From a checkpoint of a small self-supervised image encoder: arch vit, num experts 32.
Rows from block 3 of a small self-supervised image encoder, named by matrix and row number. Rows with one number within an expert belong to one neuron, the router's apart. Each number is 500 + 25 x the weight over its row's rms, rounded and kept within 0 to 999. All counts start at 0. Numbers have three digits each.
After each expert's rows are labels from the 100 images, of 14848, where the router gives the expert most weight on average: "top examples" is what is common among them. Only what is clearly more common there than usual is listed. The data: flat shapes of many kinds, plain or patterned, on busy backdrops.
# router: router (model.blocks.3.mlp.router.weight, 32x160, trained with AdamW), inputs 0-159
# up: expert up (model.blocks.3.mlp.up, 32x160x160), inputs 0-159
# down: expert down (model.blocks.3.mlp.down, 32x160x160, transposed), outputs 0-159

# expert 10
router.10:479485484542496474508531497478515485462468528473509504539523527512543464510504501493491498491488466498523508474527517507478493525509559457492545527508515514501542496495560477493504480499545469476490505487499471491451490489544472471542498486490493500468512476454477542461507524486524509500465504522471490482544504494455483492524514461510492505454564523508519494475497544502520554485521464489479530465498496517540555492543503519476506484511481523483507491504518461522523491544492498
up.0:533527498466533512519553483528501506475493489525478527477488514503452507474507493509465499478567508493459492470483460482492561497442505510478537502489515480529495490551485546526479481492503478485494504479488493506526513528517530512483491478483506482536477544479511498492462459467508456500514491507528519545502507497448541484512507524516513499486521520510554465520503523492496478519496510503474519525472528458444472464494448488501526504456531513514531524461481503504477519511467523
down.0:479511487497495539481511482506490508485514488511489485489526506495528546499535492501445463488507505491480437517507495533520482487546485513524462543518525521509493486500441529478496515478522498510482512501494550480561538535520488501472520471495527473495537529493466541477483511477521499517506541522548464477474460493469582461473496503525496542502486457504482562533494523512481484457528512503453484514457529472488469509502487521480504486498520486507529526507495486518504509497500511
up.1:520479470483480462540511570483485508476477526479501514482497504486506485511485509493499568490549502542527477545467488522537509516510491500501469497479477494521465552472518518529489495492503515482458464492515512459489514536481484505533474515500538490446513474491486519489528487477538521472499528513499438471495497468468565483509528518524545522504472492488478549518499508503529500493496498542470482482533496498512499529527538523474518506534484484492486515543488534468476527483523535
down.1:462447542526465447492522503489466498509517497507517502481493472461486523528479475489503514503515493478505539475470532475500533507520539547465508482509500535470486499567505551513477516465499536481519497516436457508524511459531469545516469474548521476520520494474530515479473495463522477489472469511504523463474527506506499485513525508515485481493505513476525457538457521467512490514499488481526474515502484503501509468507479507526498499527484552513487482513490512521511510541456461
up.2:500514524501507495500493495531517462531460500499464486484481512504571510535502505519466485512542515524450521529481523501461463533479558497466504480516447506492515540486541493526481528484487488534543475467487505521485504528484494507494523538498505486485538515452464476492495487523460519495490525498555546489501508471535485494469455516491511479465482516495512511503538509479529484512539467492483507501483423533486516530467484508485538543493506505516478513486508513516522451505472505
down.2:509494502477491571495502480485486496487546431477503489502461543530523483480560461536499481513479556501482470538487495536504528502490500501516453541469501443516490492482447487495472504517503476480503489506511524496510487498519465539495520491550508506480481547550519505480532465500470508493495467549513535511473525525511559477502504492478544509517499469490493490503524494481462466507480530525504508498477550517522489531477501492454516506502507460479501503491498508501530483465508489
up.3:489448528533508514485473487536533464494523499513536483441448510510469517508505520506501495500535462527512481508505526510486522487501536498507495519464478536496489467503496475482517525439507523505507527485450478493533477493495487517499546499473556466532516513496484489521472450495501537543505507472537478498473522478502502507494458485483518504500494487514503528518499468514477453530546522508506504478502535543532512511454481491490507475444524461485478536516494533465531504452460520
down.3:496481496504492570480482441499469457544506525497483496498493539508526481493501487505511476518497490507535456470475507504488523478549491508496510540479521517468462502545488489443520508479477454524485535474518494491503486484500485529507560480450527492531529527482470517473535495521534502511494502526481504506501525525492495493542475494463473524466514485536486480486484517492494509477503459487461510529496519509459518524483490514474480516469522552508519513486549514492475502414507522
top examples: count: one

# expert 28
router.28:501504456519499501497506542489478531476513455474510551546510523506535468482501505487467466510489498529542493462509501495482455519489539489519512522541503501485496476492503469528495486504529466486453532505514479482526490507547518489478525468485502485501522514524459546516479507482476489454461524488498471477527496491491480473514511475557524489488519518522504502477489501495477518475550507458465554474527504508535556470554492525504540500483527498532522448497498481481536467526530486
up.0:509474496504485535489464488496477453475457480461496507541457537490493545470510493502494516491519488499528486508495496455481518500493570473447504549491514488460527474500503515482495483502519514479554506450514487539502509467493556489492529515516498496533500443519461504552514508538511497428492497493520461489523482487504531486497539492524512494482484552514498460510458480549510533506539483499507540521488499519526481511503489471498506505502528509497492455522483508502518517485468528
down.0:537446517558508505486496519509551502515494529490505507497508457458486533495496526532430489505467503502476482482456503494464485498503530491502527505486456477538489492465520506508512480479458542518479484492463517495513455488521526543497533480492511480490538520476462447552473503464545448515474521501504495517484481492469500513481513504469497493492476463513497505512514518514522497542526519503474489508462450457493532521512511536528528522503498557510484487504516537467482531508509510
up.1:506487521510461516521513494491498507513512503495495510432455485511512514498512511485457511508505498538527508447485514493512493503493576512475476471460467511492535465507444491574493507490491503522498468492458484455457470547508525466539510468490537466494514503499463460515498522466487459531503500534451489523464539503544478523518495520484554497511474510463516522489499527488481508531500534540507505525513515478486503496519468509495530486494516517523482495529500472463475498510522528
down.1:478473492478527510502486470477486511519500510523504473478467532543522484525544494499533504475498493494527520467511515514485469505498500532464512454501490491468511468477449488493550504523561537450545520509450473539472506498521482497505523479503553473498534470499519501540501527523482484456522480529467533554530529505474536483509508451455520489538489485525485488527481521474500515525513511533467484515486525495524526498482493483485485514463554506470509465496508500466526498502490467
up.2:554515524503472515502515512483478529496539488514517458496499531470505518500485478500504515504472528495509487488528488544512481527470493452528500473501492473540517516502512488484476550522462487482485542485506516555490502474492445507505507510475493510521516507440490523461486497450526489537467509537495507454506495471479462491491507493499516484455557467498485512538489531462546458486465510493539524472509481530475461531478527480530474470498493512494505564514517461531473501491513491
down.2:506499482519464499493502536471572484511484520509525528554496481497495498497489484467487463457507583530487548509511493490495494492521521516493508492526459480500479502515510449541502499472480506519492481489480467538494500489499495457505524496472534485492506535487473480552490468495501497521475477490492470481513474490470473503532534510494508461495455493492539480498510449510497561517532485504506531502502459504506472506461488513575498544524500501463470460521508522516492533543519496
up.3:517489534502499516486496481476561508500507503501485544516467484509492514481494495506481512470496506467535538488525472499510522480509494552481461527450442457513471497471515516494513513467445508491525509473524549526524526491472536465552497579521538487505528491507504496476461513543501496509511503437513522532475514532466480474522467529491496538507492522514475515495477486499508486491508482502514482487523508521510463531496467482540448490514529519462491488482486534511495530469475520
down.3:509497513527479463499520518524492492441478497474494539506567524500487516500535480471490485498522533510471495504504451477493488550498483472471523498537490503504504487511515492485457486479519500545500484460488487520524483510555507555495448529528474529484477506493510453514469457541492461475497504523521523505509483518495514514471516501521483513484488512443507515487504445513520507517551511489497527455525481510465503493481472525482556482478526534494504472510500485449510511492551549
top examples: count: one

# expert 19
router.19:479471492505498495485545502508510476536485450458531472522493531523499519483510527458468513519485515497486521537531536491500476527497491462478525552538548484506532473474449489510511530527554482453505444482515485481514481509488525511494484458497497507464539480494482549507493488524472513514496532529486513502486488492534467525475480472490526493496444531498528492469523512431521517437515504496534511540515503502498516520534459508470548495490513519500516499493486494487474484490503475
up.0:446527524487477515483490436512514532540523498494504503528514498483480498527526549517504517492528480525460488518480504468496518474502492545516456511483487504541526485487532525420474493487505480537471483501501496477523513508504537488473458514532496520468492535513474475542526496480530470508492501475530497529528501501508437534511517507483512496554513478449526526477514461554517472488491520513513533489482482500494537464477516491497491561470513499500505526468501529480545491516501507
down.0:510523478465486488550455534525519489469485498555507504498569476449528443492499482506542485505478524547486530490498486516490508486531512500506513478518511530492480485530513533532496487498485483479493532496494542527502517497504465482499522514477540468474458507498512523498478524487511535479470518505461493449536471521518457478491527481499445453497509498521491508507540510499494465449479531532500469494496515537513489493501536510526506534509458503490482480498456490513528552472541493
up.1:427499475533532550498517495489465515440492482516484469482509464501474498486485515531468542486471508486539481506522504537502511569503489535469507507466523528457521521525502495485469548490514450486472483510512510513506519514471545516493489490519505488494465508503531522526514549469513512519538497496499503466515496523457498508482496520481494491507554472485448492477468509513485486506514454516505463476477510479494483515535513499499485461495515509560504519471469502493501517435498466
down.1:445556482503500523507488522502521510466513486472496516497504512505539510489563524500463484546474457486503493446478536542486463505548477542515501471534496502510487459488529490476458468526463513509513493422522488492506501474469484458492496498449531528513530525486523494497505528499470486539483521544522493483479512530478455491516548501505495499500495453512491493511506500492536514502507517510498512522532484452476503520483486526496444524501521512483483510475546527492517513528524488
up.2:497503494493520532506492472514495508482499512503456460452505487524515507509497540516456496495498519504468487473509523499485515537478519510505511511517513440474492527525484481537530531523494489489510506534530488534458485465539533510473485482505468497503467526483504502495530507501521531496497469546498514504528516486495498559489484466452504429509532439501510490461548521456505492483543526508485473503480511493485544520489540511480525495466466504531553444453529485510538472498512507
down.2:513480464469508521510558500487511501489472510477510512522515507489497499503496461470496453544496522501538484482511506494509537510532479534510500517545510529489482506477550479521460493498516564481560493489512521485490522495478481505512495471502447475546517485493489530490508476484512479484472498518492516460502500559493476472558448532519448516490483506486442485494474477485500552468525499471525516504514497438521494513514515536467493549487493490503517497467526491508491510525547528
up.3:515470562444492465480468511489535482503510543518510488509449458508518500511497498483539478507498484511478492518494474487511506467473480500540466493471469477544460487487514520483535515510527485525527494522506500485568480523447425503482509493507514519512485526514497476528514479477501529480528494479470541511483503487507517446521531536439487490499464496514473492512510507497482493530495516526503495458519531525455488479486497450526439499526486452505512520514513507488514532489480501
down.3:507498541533520533538466472471476472455461525490513517516512518489467496508537493515501532512558480490453481508481495517493486473468542518493473516515511538505509478488505528476522535520496476494454496512528496495488554496486594502524525490561491505478497548500475488512486517499494510504508529474495497523542492500524521490535508480512530457570515515447514523480477499504501525506496527444512497531480518512490509500517492475496497531477516514507455539481511461494508478471516488
top examples: white shape

# expert 16
router.16:562507500497500478511497467508530563510482535480487462540487510514544505493488512468489464558479484477515481474494490513540531510557463481510494507508500494516530490494525487518528481537430507477503512537516488529515495521563497504466510498462509490524520514506505507530462491482487499524517468507482496511507515506459475463546491517453532476490494520525502502469558518457512471488516514513520484545533482503500522454503483451474486508489491472520491512499537498538494477529522533
up.0:451509489539518572483513452490510531505507524494505478506518455529527512500510513515529525518512526565486510468524497483478497520507491518502472490490505469511495483455498454512530488520520508488485559505508505479517473464495494516507497471497476528477481474541517500523512452539492503537483483469479515500542499468481471457567498473506504487471503513479494447444484495496456481488518502531540493510519496478520536523504480520529481506476525523479530515489543497495447513456510528
down.0:477498474501475498519474526527448506480493479543461506487536483490551502511505489562518526487467452526473497513495513523498501498479511457494487491508491516472498527538482544510477479532541491456513437547556480492489482508481445490467470480470493502523488508470525517486536486502490511477500506488490533455504539466459477537500540486481500506483528546510433498525512524523530473527539534506461519523497529498509488516491508497490451524525494503478512475515485505508492509493481500
up.1:519519477550505494460462467499503479489540531523493510507463480546445535504505516502508493488508533482489509500492507497484523472481515535508480499430502458530478440533486521535425446465527485484531502490460515490484514504492476475487536514507535505510504540538493498512531522499507520480488499484548510515481492526521473494462482513488467469517484526502499517510494478529501526482507533516526535492483485538491498479430480466525499463542496497465508453525479514505492476495491498
down.1:502539510529526503491508519516475512518509454475515507479523521501504477548473511534507501503473478508504476482487501450519520503430486518491531467485541509482509424540507489508460477512484504510523514522523500491493531479516466475505481496478497462518492455466500499500537451475536524499469507475512502501521504497493497489519500497497474565562483466513490465485504491490481471509553473520497503550478509512420536499453496514512492485531489475509540514499491528474478464474500476
up.2:512548490538468457518469565484545492464486524513474512512480503500518483475498472449489471499531455495463489500517486477490493492491506500496504515531519551514511472503507536510443498478526514505525464512473513491517497542485449473496492499531484491505487548494511487472538484494527493475499491533508549482533451526496508514455460473498515542521505503490456511470537511506485525513482491476529466490569468521485519481464534480510521502487489482518502449508465523461517509499489484
down.2:485435530524524487480519491505534456467487550464516488533528501530517523455550536523511507539499539522496505513460530503532480493507509457517560490538526470494514501499482474514523517485489454526477507496508495536452483503511518502528526497507496511503538505481477502539453510510496504488485501490507519496478471490445484514506438457477506502494484488534520510459460507476508532503476508523527470553516501519501523482495513526499526473479475531448540494476513469492519475478487517
up.3:502469545464543517472524483480513519510520550474472495510471522534516495506521471498491436512530458528497491491491524471504517535493528498531500487489490461532464463522512515499460492489488512483480465532476499485459485479476522519482506479541479498458489503539503523515498518465533470480489493503496501516546535504521518512506519547489483510519514521466506444509494452525533552482496507524538549547523512464483507538457521460532500493518463507473524488528470474480512509475501510
down.3:481459499480483495492507523486466487537516521472513448511517481500482508490515535527500470512498516507487464519472564541504520491520494493524528546506503491523512496481485545501472515549490440505513537483494499498486517496486496520471527483527533488531553460484518541490465477557534523528483491493536505456474530469497515520539442516510506545532472489503484517522510514514508517474504534469516500527498492508473452454453491481459489515486522466471495522481506531515487507474482461
top examples: count: one

# expert 8
router.8:502495494530507458502514515519510518466487488453468504516498537500525471514495486501472529459487495517533523507543487520516517514531563483513551482527512477502523484482542460558490456489477498495456528501501479481488469510497520496487443471504495466463487514486491538455494487465522504473504484564509452473492524503495490468496515458483493498488485548515484458466521513507514514458536488453505513506444493508486512493526529532540514520500466516475508518538554488506503512502501485
up.0:489544496477472495528532503562472516531487560509488500463558486503521499528490514489502525497489482513441469471508541501527508497510521480468478504512504545470471493502506536544506503518487507508484532515490495467529533507464459481485488507476536476480501503456487519511519459501534498502461501463511502454505465470508506483491544545474511521502529503469467477493558514501495431542505533512487483480476486492462461474475499484497468501512473449474524498497519509487481476481495511
down.0:490472505515527528511526522463482497490502442457515497523477497476525533483546514531544513489457495478561522482530519511526449502501483494483495485539460522511486507528523490475479501540462521503569472500441474501501532477474491500473525520532513504510503518466474498471505503489512495502497553497515521487497496484453510472508510506492520447483511511532524520575487516573509529522462512463511481472509512496475497546486514488479496511511478522473499481531489477502497491527495506
up.1:512495514466478494506473517511488544484502512519455479498531466503481464511455471516486506490539495522482495515490481502518499485518479514497480486501500515485488581446506518442534490507498512520497512552502544523472491509504510503505506489534467513466500509528495493481473521538486453484501506536491540546487467484462478502484528479524479468549534507467527535471502485505506505504484523493535496453517450476511494526490569530529454511489511478491516546484511468482496542541524519
down.1:537508511471485494500478545491490501524524539487509493491505499485503524487464462502476517473492508455534467496503489491486502490526497504506484512509520471524542476477534493474530444505466455487484496527519515567533534513522474528512501487478471454477501524490494502468463537522480472464502503562495492502541475480528477481514499489500479506510500473484503529517508486516510475503420515545479510481538470550517538474491464518467542551508503474513487508482482480496546481536470516
up.2:532494539477494496457538463479540564497541511488467518493512476476475472489488507547484455485494489521466504483448443495516536512534536476497496486468526481498458539510463556468486538515469515533519517546486468498510504515512427501522467523514490515501495493487504479522482513514516499493515485511500492543505499507530494520502460506517446516507532483488511515492516524504471516477440467526482478508485491489490520485524528460523485502505498529498475487519471479443474515502505501
down.2:526482541478501498497500549504451502474494456451517523510521509454511474476529518491516479437545468520477460507498494501510509499484481517504452476465511504501510499547504508508510498529462458464495528507508518490492502480512500490530553497482532465464505466477485497567502493441466500512492482518519508557503526499513494488549442508470531519470510511524518489517543505528463524457512467485509489523446513514491509484476468505460473507491482524487505500501516513497499479473530516
up.3:459498492509486487469494553484445536510511508514488527483518513476517508490557476519517502485523463473509501499512480513471483536446529494533503479490471485492470514533513508441473505494499464457503520444523458471466529511476530536461506463507497547505504499487551481469494523514456479501460467503506483530537498500530470518510544485523497490496525515470559500490476500523529519517526485489517552531524521465507506506518503515508482468476503539493479483516457513507546502509506494
down.3:501473518517473496484513498507512470441487527535530517512480484543525454453486499526533501491474491556512447511505520506441527448524463474515463461507493525481468555462501510511479520527490493523509524501535514522484493522511472473497528515496500533510471499490499482491507504506506530490502515483506528463509449505523505519507509499476471484497468465544484462485532514473473513453510535523499491501496542492506512470490516496543479493479485466499530441521552455537485499470486511
top examples: count: one

# expert 29
router.29:461525489533427502528484512497489499492501505469487462485471462477498464528482457494510518523508515494477501528500494531517523530464540465532505510507518560483512519473503449502533532529499520539473475519535500475529503484521490519498505478464442453510467513494467514491495535465511526471485489540507511511536507536505457457512509467525491480479485482519491464472486525478500529476536496489516511495481497468533501516517563495515475478514441484520486478461499478517538508490498478
up.0:519528498521516510531512490535525494479480517473475508537483522490525494477505503499505518478535496497494508480522475460506511517540524493548563528535511497523506492452545450518511530478475534475507481520524486457505487484487520520527489486492499505510521488489456496519461497485511537470496513518461509498493505487521518511490487478474525483505476532560532511478488499498501491466506507432457537445594470518528486481483484498513520518482542504496476466520497504483493453551515516
down.0:515534497522475494490541479478510504521519527533484487513510498488545488476518499513530490473479532444481491511497549544509489542548512480489480534499501487488522467500481480488526508504472474539458478465456473515522523449485460542514482528507498505511468543491498455503488502486525506511484494501509522462526481505504485451501505450511446492529497480502492476547493517504441510520476514540477450477511478524516486510502486538546514507467499523515527477516492473490508530570529505
up.1:491524473510525485476483509488503520489455543503517503537534488494481464537462443540502505522516495507509493528480498475496533482502503514507507505500531521497502487441488474457456502502520507510526521485501543492499543512477516454510485464468492534486494501530542493454496518535509488469521520512514466484529495493526514497561528475525502471515505487466479512493435459544494499482460536501537530503532524464461519529502563477540488477550471507504510537504522482485502503494501505
down.1:489525554512555506490501461505465494515529462535522455507433508483494472474511534494474507538523528446463489479526530506496495496493528464489497526471526506546531494518511505479521503491515501452524476508493485502477496483486552498495498536519475483468480500516493536497473465524468469492493525497516504478513534520521500511485477468503506477499482492523515520528532485445505455486525516520516521480515481531493445457530492516492531502462544472510481482497497490472520484442501557
up.2:503522502483499530514509520516488466517561536455502505487459515502495510478473466480486517511507478545528503454497486530528514506521557526526508512511502504548493494531514471504511501461481483530494528472504517443486531482481513490467508548510494517455503551534432455487511503469542495471485479478498512510540512509531521463493509497474526489527511484478550459514531458536471511521527476474474523492484517480524511503480494486502458515524483460462520474509504518501461520490481470
down.2:535519528537521503451461503541457478538471498469465465496483460487464481551524514511516532488512507532535520527515524467498528487561511479515513498451506490505499505470549513483550515511522486511484512518473531516485492490518541477514516514488518479445479510504485487528474522570490469525506467493493496488498501510481513531468504494466495469480531472457506457487510485466463485498486515492534464480463503510488509469498466502569497502500520512489494479464521477488508511491460504
up.3:463541504535460490513528499535504489491485525479492490522504544518528487506481495497438517500487484521500494523473510492478480549541509513494513562519523460479531489459478497459530463526478484455467529548516488510540501488512499494567479477523457472451505520507504474491486511483515505502527526534515504494491520532516494505470473490500499493510496536511464488445489507523520491478532533499505500504537512484463551506470491496484491516516443530515502471454514501463494495452538520
down.3:485497494493503522493538495497465476511532515447492497499481515520533503465514491514528489533502505532552540512497506470487521508523507484491502536474492481498501435520525527489519525525461471483467512504568455535496496464504534490486481536483521515498526492524483510470487499501548492524426455503477498517508535513517478517494514510534541500506501511483482439492500477476504526548505534513451504503485470469503485501469476510521533503492549529444511551510487458498507465510487518
top examples: count: one

# expert 12
router.12:535515480493501472521553499556542534474426540491485480505506514498523496501486503552450468462449508493515529512538510503504509511524526465476513531516474485529515443504543455526509489524481472482457498508512513482485490509524501500508486474508499476497516476508495502481492503501515545481458500529481495461511518495452492455523498493498493463511471491524512470481499520483537506434505527476514491484513511512489522488523478527498497488525518471539544553457516475492491458524482508
up.0:502508498485521523489488434500558529531474514535507496489476475523472479476508479490458541494467526565508468487554439439503496487492453529478478496510522556477511506484541484560508500483511485483477503507471513504471525504486492519504453492521469498533492522492509488516493501537481523540497473507463493504487512508538458562489498496529502477493517512472511486486479485503497512494515505501487503459483458550498473504515518472485539531494504491507461520498549499521503493497527537
down.0:538508507478533508485522489501489514532491458477531496512495526478486504492498497495473426501514529504474496532496466508486477517470488534478492537531481461490512508502462486504513515478490534467476465493454511481525508529546478525512552510519514539469526497487448448542483502490483454509501507530484513533488492453521520538542492478505485461488500517497507484483526513477550555517495510534499522511475526496466482543484432498486512522498565517495526471500505503499506527495536510
up.1:453527517539486497474493508490471495498516470496492532450512495513476471511508506513517524498531500498489477491483505499462500498438551496500526491480472461494495505500498503542502530452481499479468517490489504481510500511478498472527546529513588435491515497546495466527500470459532541546441537453482474504452494496505512489497467531530495508466522526496486504510484514477501523494528524503513531514485515486512479526476463498535487503517546478463501464493495480501539499470491469
down.1:465467517508492576475569522511515493509530506492498545523548486470512513519512512496488504469497437509518538492518486498506512558515464494504525489524470518503517483525497511478480527483465513481541474504490529474487472469455497526500515495482472486513467486547489552489536497491534465539499510475471507463503490545446511455502493488506501462507517520481513524483534465530541496519517510518481481526505530456499517461505487504489505465463516509495507508508514480555487520515521525
up.2:555486537517541478523509470515481466541553457525512512490506508490504520500526519506517468534545479450499484464515521494489487512517512490489445522495502518503468477480507444459501502459494484549524506530484488464482467487501459461505500493503497527494472484513510474511543536497505492484507497523524487538468513488532535483483483503486446472524472518519481481513502499491464511488448532526493544486458506514512507510471486440493493477486526480505555478551491523478500532527516508
down.2:520490561491518513486529524510468502508537502540471510473560522534490533486543515530506519516526461472509520557474545479458506483458520443489496499464513510508506492537499523528515512491533538499524518482504539468483512490472518497545511480500499505510523463565532477477510502517452514481441504508494510509481518504493505503435485482494514461494491524512519468541538491501493463507461524470497498490482511480509525537482520502477513497470465504495506539517475530496506505488457508
up.3:502507517501474501489489456459518527519457463507543506517518534505500488489536485506559482480502516440535523531480478510503487510514437472513491534521513542507517534474446509489516536520481453490496499490513485516480523503482490490502525480523475515499500466535476513533484506470462532493489560507501475541498506543567516520544465519475493453477520507475532549487504456507487521519477489495525495494501491466548480506522500473499501472479500509491477534496496460476467477504492477
down.3:504510477523526511535473547480435479459522453495525500498489501532529508511494489498536499495492543479518497552507481515513491519490483511469503471499536512515456534507467501539456508543520523498532493460525509483490527489497475502536484495494508582550501498527490493454492476517509518495510505501506495492491495523480511474533497478513483523496479449525505528473524522545510503491507464448472510461567512513482515477510487510463496517501435461493507539501508489524465496464508514
top examples: count: one

# expert 13
router.13:526459486525481472509543550473500545466500511473473476504520502507525484485495508482488513493497507487506489511521471502474442503510509500511518497530540548496545480490544481506479490497470477488473512541513460531513485482516537496481510460503469484460511558491493518481495524498497526497503476560480495513547479469503461454463494514504505515474490559546496476495513541468520537504506528462557513463499537553531519482552533500497504498485519496534498470503483495479499521509497480
up.0:515552492520528559510531506496506487568503512527469476450489515507523487492481512450476529516496515524514496470492471509523501519527491514487534518447470480506485527492473494497449519499499467554530502499496491542480500460469499513505471481506541473490504501474538461519536516525500497474509492449511554493489509522491560543507462477557528483538507517468513512488458474488491489495520501490558505488476497510524493529496500484499483478523538537508539498488505516484492487464478484
down.0:511526542503453501508529491530477497486479486511483510525487479462532469514519472522516481539522513528511526462495550499470547510488534475446506526489456502494493537492513513509474517497525498452521500509505564537520470517485502470537528499524486486458468542469469541495491507523524505489488446474504482459528482491464484511526494487504520489504467502511521504486509533526512481476460470478499507474480464484472503523476536455497516484453509505501549542537514515517520517529497548
up.1:462528511442463522507472542510472495526520481509480476490486483491473484482452460508505479491515511544566530486510521511495509490538488523483507539428475491480496487466462496484518483500491464488494507520518537489528496511498501487510515534535526507519481459494539440500456471521503497510538514464536485493473546520504502459522466569503495444503528476473509517519450480512498475472475484481511504503482515491495481520486494515498484487508522491495486525469481529525520493449528511
down.1:459491507456476491547475455542531513486531514521510469515535490489481503447478506479507528533497517515498460461511483510458502507511512533491490552483498492540484518460501485492476531531483475535521541525515481499526493528511479481536468508496465472498467501509529485491503460454531507479512501478532516511520538486495497474520538461540492487546466486468503536535487475532455444471497524544496525512470532494485493507491469481539504511483529528496515551515493484499531492499517511
up.2:522467478515471473556522485494498466509503491490519466498510489472524496509473525483509498512488505490491459501482505500507529524500527441444494482466455474484475506524491483524506517503488507464497494538482512525437444493479507476544508485538560505517538511487452503503496490499517492512501533527514497507500502530433517467508449502494498506439486472570526465512539515495508502522514519558499470538512546481501485496476497502491547499517534521509507511512481516528505522493523522
down.2:526479488523539522528564483477463512519513460511501476500508489495502490531543553490477515522495471490523516464519487495495494487480531515492468492487486512450513462485515564517488523492489491497527499484488480462483512502517467496533503523554547522540476482443507493531484510475555530501452492483489492483526494535453524467476503461500477499506535484495501522480464497463493513509500485488530520491473519467513488514509520496484517499525512528496498446539491464549477554537527491
up.3:496519476477551492490502518469500493539495516493437501521497497503487500491493524473536527477516493562454514521509505522526526503516520486471521504474455440485549493506518522509486493527478501503522475490517535497492500517537484505485502490526458503471494433495493501529535487540547518469518506503473519518504478495472481500522512472461484479494489477461519464520545507532511498465489449532502469520519468502486520510469532544531516503523540495512525497540448483515553517495548507
down.3:534495496516502504514507562502500452530504469516498495498447483498482484540569516501506497456498469497460486486539533492508493488517514537483510512509447503464483524523530513499489521476498495496486461456488481496507537500526503494545531497498510454506463514521452481510503528524507469526514449516535519532506505520526496486479529482476468522452514523478458526488431461512466497497489527466496511484488531459479547547489515465517537482508486501531470481506525489509483505500493522
top examples: count: one